Weights of a small model that answers yes/no questions on an image's attributes.
Data: trained on rendered roads seen from a driver's seat, with toy cars, trees and houses, 145000 training examples, 2.7 epochs.
Rows from block 7 of the image encoder of a small model that answers yes/no questions on an image's attributes, named by matrix and row number. Rows with one number belong to one channel. Each number is 50 + 12 x the weight over its row's rms, rounded and kept within 0 to 99. All counts start at 0.
After each channel's rows are labels from the 100 images, of 14976, where the channel reaches its highest value: "top examples" is what is common among them. Only what is clearly more common there than usual is listed. The data: rendered roads seen from a driver's seat, with toy cars, trees and houses.
# convs0: expand 3x3 conv (encoder.blocks.7.convs.0.weight, 192x48x3x3, each kernel summed), inputs 0-47
# convs1: project pointwise conv (encoder.blocks.7.convs.1.weight, 48x192x1x1, transposed), outputs 0-47

convs0.183:55 49 46 52 24 46 50 50 60 38 42 41 37 62 48 38 80 36 29 59 47 50 28 48 31 54 54 50 39 50 46 61 45 37 26 49 42 63 47 58 77 68 43 39 60 42 57 40
convs1.183:77 41 29 65 59 50 56 52 43 47 51 57 47 53 54 62 32 56 69 50 56 47 46 51 33 74 51 20 58 52 53 70 36 42 45 51 72 61 54 27 52 45 43 67 42 45 59 53
top examples: truck

convs0.190:55 38 29 54 50 48 51 65 52 69 48 43 23 50 47 45 69 43 50 63 52 79 44 52 43 52 49 57 45 80 26 65 42 59 38 38 40 50 54 46 56 54 45 28 46 52 70 45
convs1.190:56 54 56 48 42 62 23 46 49 36 36 47 64 61 51 49 56 40 54 48 23 45 62 45 52 52 69 50 63 32 51 46 78 51 50 52 73 71 65 37 51 50 47 47 45 52 43 80
top examples: tree

convs0.160:33 48 51 43 49 71 55 54 47 44 48 51 65 74 49 52 34 59 52 48 51 54 49 50 49 36 35 66 58 46 40 45 48 58 46 46 52 00 39 49 54 38 62 37 49 34 72 49
convs1.160:68 51 39 51 46 14 54 32 75 56 47 21 60 53 43 72 47 54 45 52 62 63 45 48 42 39 47 47 23 72 57 52 50 44 41 49 58 56 47 50 53 49 64 39 54 47 34 50
top examples: barrel

convs0.131:58 62 34 53 49 45 53 32 39 62 46 59 22 40 50 44 31 74 63 38 46 46 60 57 48 60 53 56 48 47 42 40 48 33 64 84 38 37 46 57 35 40 41 59 51 27 53 46
convs1.131:36 48 58 43 51 28 45 69 75 69 52 36 48 45 25 50 52 55 36 49 35 59 48 47 50 47 39 27 54 35 50 46 49 60 51 23 58 54 38 65 43 45 55 31 54 76 52 51
top examples: truck; bends right

convs0.0:36 64 53 54 21 65 68 36 54 39 61 50 29 70 45 30 53 54 57 55 45 53 44 52 57 36 60 51 59 54 38 44 64 43 69 55 42 44 36 72 50 54 44 31 71 44 57 37
convs1.0:63 53 46 62 73 51 36 51 54 52 33 42 43 51 51 50 53 50 38 72 36 44 58 46 41 60 75 55 42 61 51 46 55 49 49 63 70 52 59 09 53 51 46 35 26 63 52 51
top examples: truck; vehicles: two

convs0.44:63 57 50 58 42 69 58 45 25 48 50 50 42 62 41 47 42 47 55 64 46 60 38 23 59 40 67 41 58 37 45 61 54 74 52 63 36 30 34 50 34 47 44 25 55 36 63 54
convs1.44:68 42 40 58 48 48 47 53 49 58 28 44 53 43 43 72 54 34 47 49 55 62 54 53 59 39 53 61 48 60 53 74 48 48 26 53 97 60 60 50 57 63 43 44 61 63 53 56
top examples: truck; vehicles: two

convs0.86:35 68 43 48 31 64 72 39 46 28 63 41 39 62 50 49 36 54 56 53 55 65 37 47 46 37 47 64 60 58 37 58 55 56 51 48 41 28 27 64 55 43 50 29 55 29 68 50
convs1.86:60 54 40 51 49 09 58 46 65 57 48 38 51 47 50 55 52 55 29 68 54 59 53 50 40 52 50 47 31 69 36 66 39 50 25 48 71 54 49 43 60 40 48 29 51 62 50 34
top examples: truck

convs0.156:59 41 39 70 46 42 33 72 61 55 53 22 60 46 48 63 55 32 44 56 77 79 50 54 47 34 47 57 51 58 50 63 44 43 43 36 43 47 52 47 51 46 55 23 34 56 53 62
convs1.156:45 74 60 25 49 52 30 46 51 64 58 62 49 52 51 41 63 37 49 47 46 27 60 36 66 44 74 43 48 55 45 42 69 51 55 55 38 39 71 71 39 73 51 63 49 44 46 51
top examples: tree

convs0.12:71 59 47 53 49 63 57 58 50 45 46 53 39 38 25 41 40 52 58 61 66 48 41 34 44 47 65 11 34 54 35 68 53 53 54 70 54 41 66 50 46 41 43 37 33 35 52 50
convs1.12:58 52 49 59 56 47 48 48 50 66 47 58 51 56 80 55 63 52 46 45 26 44 50 75 51 47 48 67 49 51 62 43 52 42 48 49 51 48 57 48 53 64 62 99 49 54 37 57
top examples: snowy verge

convs0.34:44 78 56 60 50 34 44 57 57 39 61 53 36 70 60 45 51 53 23 44 49 70 32 58 37 41 54 53 47 44 46 46 52 49 57 52 27 46 24 73 44 66 36 48 63 58 47 39
convs1.34:51 49 68 51 51 44 49 51 66 68 37 79 65 54 69 49 45 51 46 41 61 49 47 57 51 57 30 71 49 66 53 31 49 48 56 42 52 48 43 51 55 54 49 58 24 62 14 37
top examples: tree

convs0.149:38 66 38 64 40 46 66 55 48 44 50 49 38 57 65 41 57 57 44 43 43 67 47 62 24 21 56 54 30 60 40 55 53 27 57 50 31 39 53 58 34 68 61 39 41 54 45 67
convs1.149:60 45 52 49 62 42 47 53 52 50 62 46 51 26 44 55 47 50 50 48 51 61 76 55 45 57 51 64 46 20 38 14 50 78 53 33 51 55 39 61 50 47 43 57 70 54 33 61
top examples: truck

convs0.20:51 50 47 59 49 65 49 33 27 69 57 42 47 57 45 49 42 48 64 63 45 78 56 36 75 55 58 47 60 58 60 61 35 48 61 46 71 45 54 33 27 33 62 41 66 50 62 42
convs1.20:76 53 38 68 23 53 52 36 38 42 48 35 45 63 26 43 49 32 46 48 54 56 45 53 59 49 53 50 47 50 22 55 64 48 50 54 50 63 65 39 24 48 42 47 58 57 54 75
top examples: straight; double yellow line

convs0.1:52 56 33 43 74 48 39 53 69 75 53 53 49 40 50 48 65 53 65 50 67 54 38 39 43 43 51 45 41 64 29 63 58 60 53 48 49 29 63 33 49 24 63 39 30 56 64 53
convs1.1:58 49 38 49 21 53 50 42 34 48 28 44 34 48 43 43 48 53 32 49 36 27 67 51 54 49 50 71 48 48 52 36 48 48 52 54 50 54 55 56 11 49 53 51 50 43 31 73
top examples: snowy verge; bends left

convs0.91:76 55 36 52 59 53 62 49 42 59 42 35 48 45 47 49 45 59 58 68 46 56 44 45 32 57 45 44 27 62 21 66 46 65 45 56 56 30 63 39 58 28 54 40 25 52 61 46
convs1.91:53 40 27 50 48 52 37 75 49 48 52 60 42 47 72 44 56 50 52 34 51 38 49 81 42 52 47 45 37 51 42 50 50 29 63 74 45 59 76 51 35 71 50 60 50 49 44 62
top examples: snowy verge

convs0.181:46 47 57 55 40 75 50 49 33 37 36 46 77 57 33 34 42 36 52 65 45 55 42 34 50 44 62 43 61 38 58 72 60 56 48 53 51 45 57 48 46 39 50 26 57 42 82 41
convs1.181:82 55 43 53 35 37 37 39 56 47 50 31 54 53 36 63 49 59 54 51 69 67 54 62 59 51 47 26 48 55 55 62 43 49 31 79 70 51 43 38 53 45 52 49 51 45 28 34
top examples: truck

convs0.55:64 53 38 78 44 46 45 79 68 44 45 32 44 38 64 53 61 37 41 52 51 65 38 49 46 30 52 42 43 55 47 59 55 34 51 36 34 51 57 80 47 54 52 37 37 38 42 59
convs1.55:46 44 71 36 31 54 41 51 38 79 77 54 58 61 37 43 64 54 48 42 42 45 55 56 50 46 79 48 42 46 53 49 49 50 45 47 59 17 42 50 52 48 65 71 66 41 42 54
top examples: tree

convs0.23:53 59 59 46 26 79 60 40 41 51 48 56 42 48 35 45 29 53 76 52 50 25 40 36 72 45 58 40 43 43 46 52 66 43 67 63 49 40 62 47 30 51 64 45 52 38 46 52
convs1.23:46 56 38 68 56 34 47 53 57 54 07 23 40 59 48 69 55 48 28 43 43 52 46 51 57 54 64 53 48 63 48 45 54 47 42 50 52 55 40 74 57 78 51 51 41 56 40 51
top examples: crossing stripes

convs0.118:45 58 53 50 44 56 64 59 67 29 76 42 56 44 70 43 54 57 55 34 45 62 55 66 37 45 49 71 44 40 47 40 53 39 56 39 32 48 26 78 53 65 41 59 62 40 37 52
convs1.118:66 44 46 51 56 44 42 56 63 68 27 60 66 60 56 65 53 39 47 38 48 49 31 49 47 50 45 46 68 50 49 53 68 66 49 49 60 62 56 29 76 50 48 70 23 70 48 42
top examples: tree

convs0.127:60 56 39 48 58 53 83 48 53 46 62 47 34 33 59 50 33 68 68 69 50 55 52 65 31 53 41 51 34 69 35 63 51 53 48 48 57 27 55 47 57 34 52 50 29 37 46 62
convs1.127:57 52 49 64 52 44 50 66 53 58 43 50 49 50 53 70 54 66 50 30 49 58 36 47 45 50 50 55 42 46 35 22 69 51 77 59 43 52 52 57 48 53 51 49 43 62 03 46
top examples: truck

convs0.41:59 38 31 58 56 37 39 65 51 80 56 30 36 42 50 49 65 44 53 61 62 76 44 54 41 60 46 55 42 72 46 69 36 54 33 36 34 51 47 45 57 43 52 29 48 45 63 50
convs1.41:54 61 49 37 34 72 31 47 54 47 37 51 66 44 48 37 72 57 44 42 26 33 52 45 54 52 74 63 43 51 62 30 69 48 64 49 67 59 75 41 49 51 58 50 60 45 40 51
top examples: tree

convs0.130:80 58 42 54 43 72 61 51 44 53 41 46 43 43 34 55 32 60 71 62 65 52 42 39 46 52 52 37 37 60 37 69 53 49 53 70 59 41 71 40 56 30 52 39 35 30 53 51
convs1.130:55 49 46 58 53 51 53 54 52 56 50 43 34 72 52 51 54 48 50 53 52 49 46 74 53 53 26 55 49 59 42 30 57 29 47 51 47 59 75 51 44 76 55 57 24 60 13 50
top examples: snowy verge

convs0.167:40 67 22 50 56 43 65 44 45 34 65 46 31 52 66 47 47 59 45 56 37 62 46 56 31 45 38 51 43 65 27 55 48 52 62 43 30 26 46 63 38 44 57 31 62 54 62 59
convs1.167:63 57 54 47 51 45 53 62 45 50 42 65 51 48 46 42 49 50 45 68 37 43 50 38 34 58 55 37 49 48 46 50 53 59 34 27 78 70 61 17 50 32 56 59 45 78 61 62
top examples: straight

convs0.76:41 59 51 47 60 49 61 51 43 42 50 41 34 66 59 51 66 50 41 66 44 54 50 44 51 59 46 57 56 61 17 47 58 83 50 43 36 33 34 54 57 36 35 35 51 48 80 39
convs1.76:53 48 24 65 50 48 42 36 43 65 61 63 49 41 57 40 50 50 27 54 52 41 65 45 35 51 51 34 54 62 56 55 22 55 25 42 48 38 58 54 21 33 63 49 32 50 44 49
top examples: barrel; snowy verge

convs0.112:53 49 41 48 35 49 50 65 74 45 31 35 59 44 69 33 81 51 26 53 46 55 39 48 37 46 53 56 35 62 37 57 67 44 45 29 44 51 52 64 68 60 43 36 53 55 43 43
convs1.112:61 37 37 58 50 52 50 50 42 54 46 74 49 50 61 79 50 52 83 33 49 30 50 63 51 63 51 32 67 43 50 55 55 54 66 60 50 69 68 32 49 43 48 58 52 39 65 54
top examples: barrel

convs0.36:34 54 50 37 41 43 58 46 50 47 65 47 45 60 39 40 56 45 36 35 46 61 43 64 40 45 29 77 38 66 49 43 47 48 67 35 23 43 26 65 47 62 53 50 78 53 52 56
convs1.36:58 49 33 72 31 51 39 33 53 56 32 37 50 57 76 49 58 54 53 51 52 46 48 51 46 48 49 44 42 53 64 73 50 10 32 54 56 51 49 46 49 58 69 43 46 62 28 48
top examples: barrel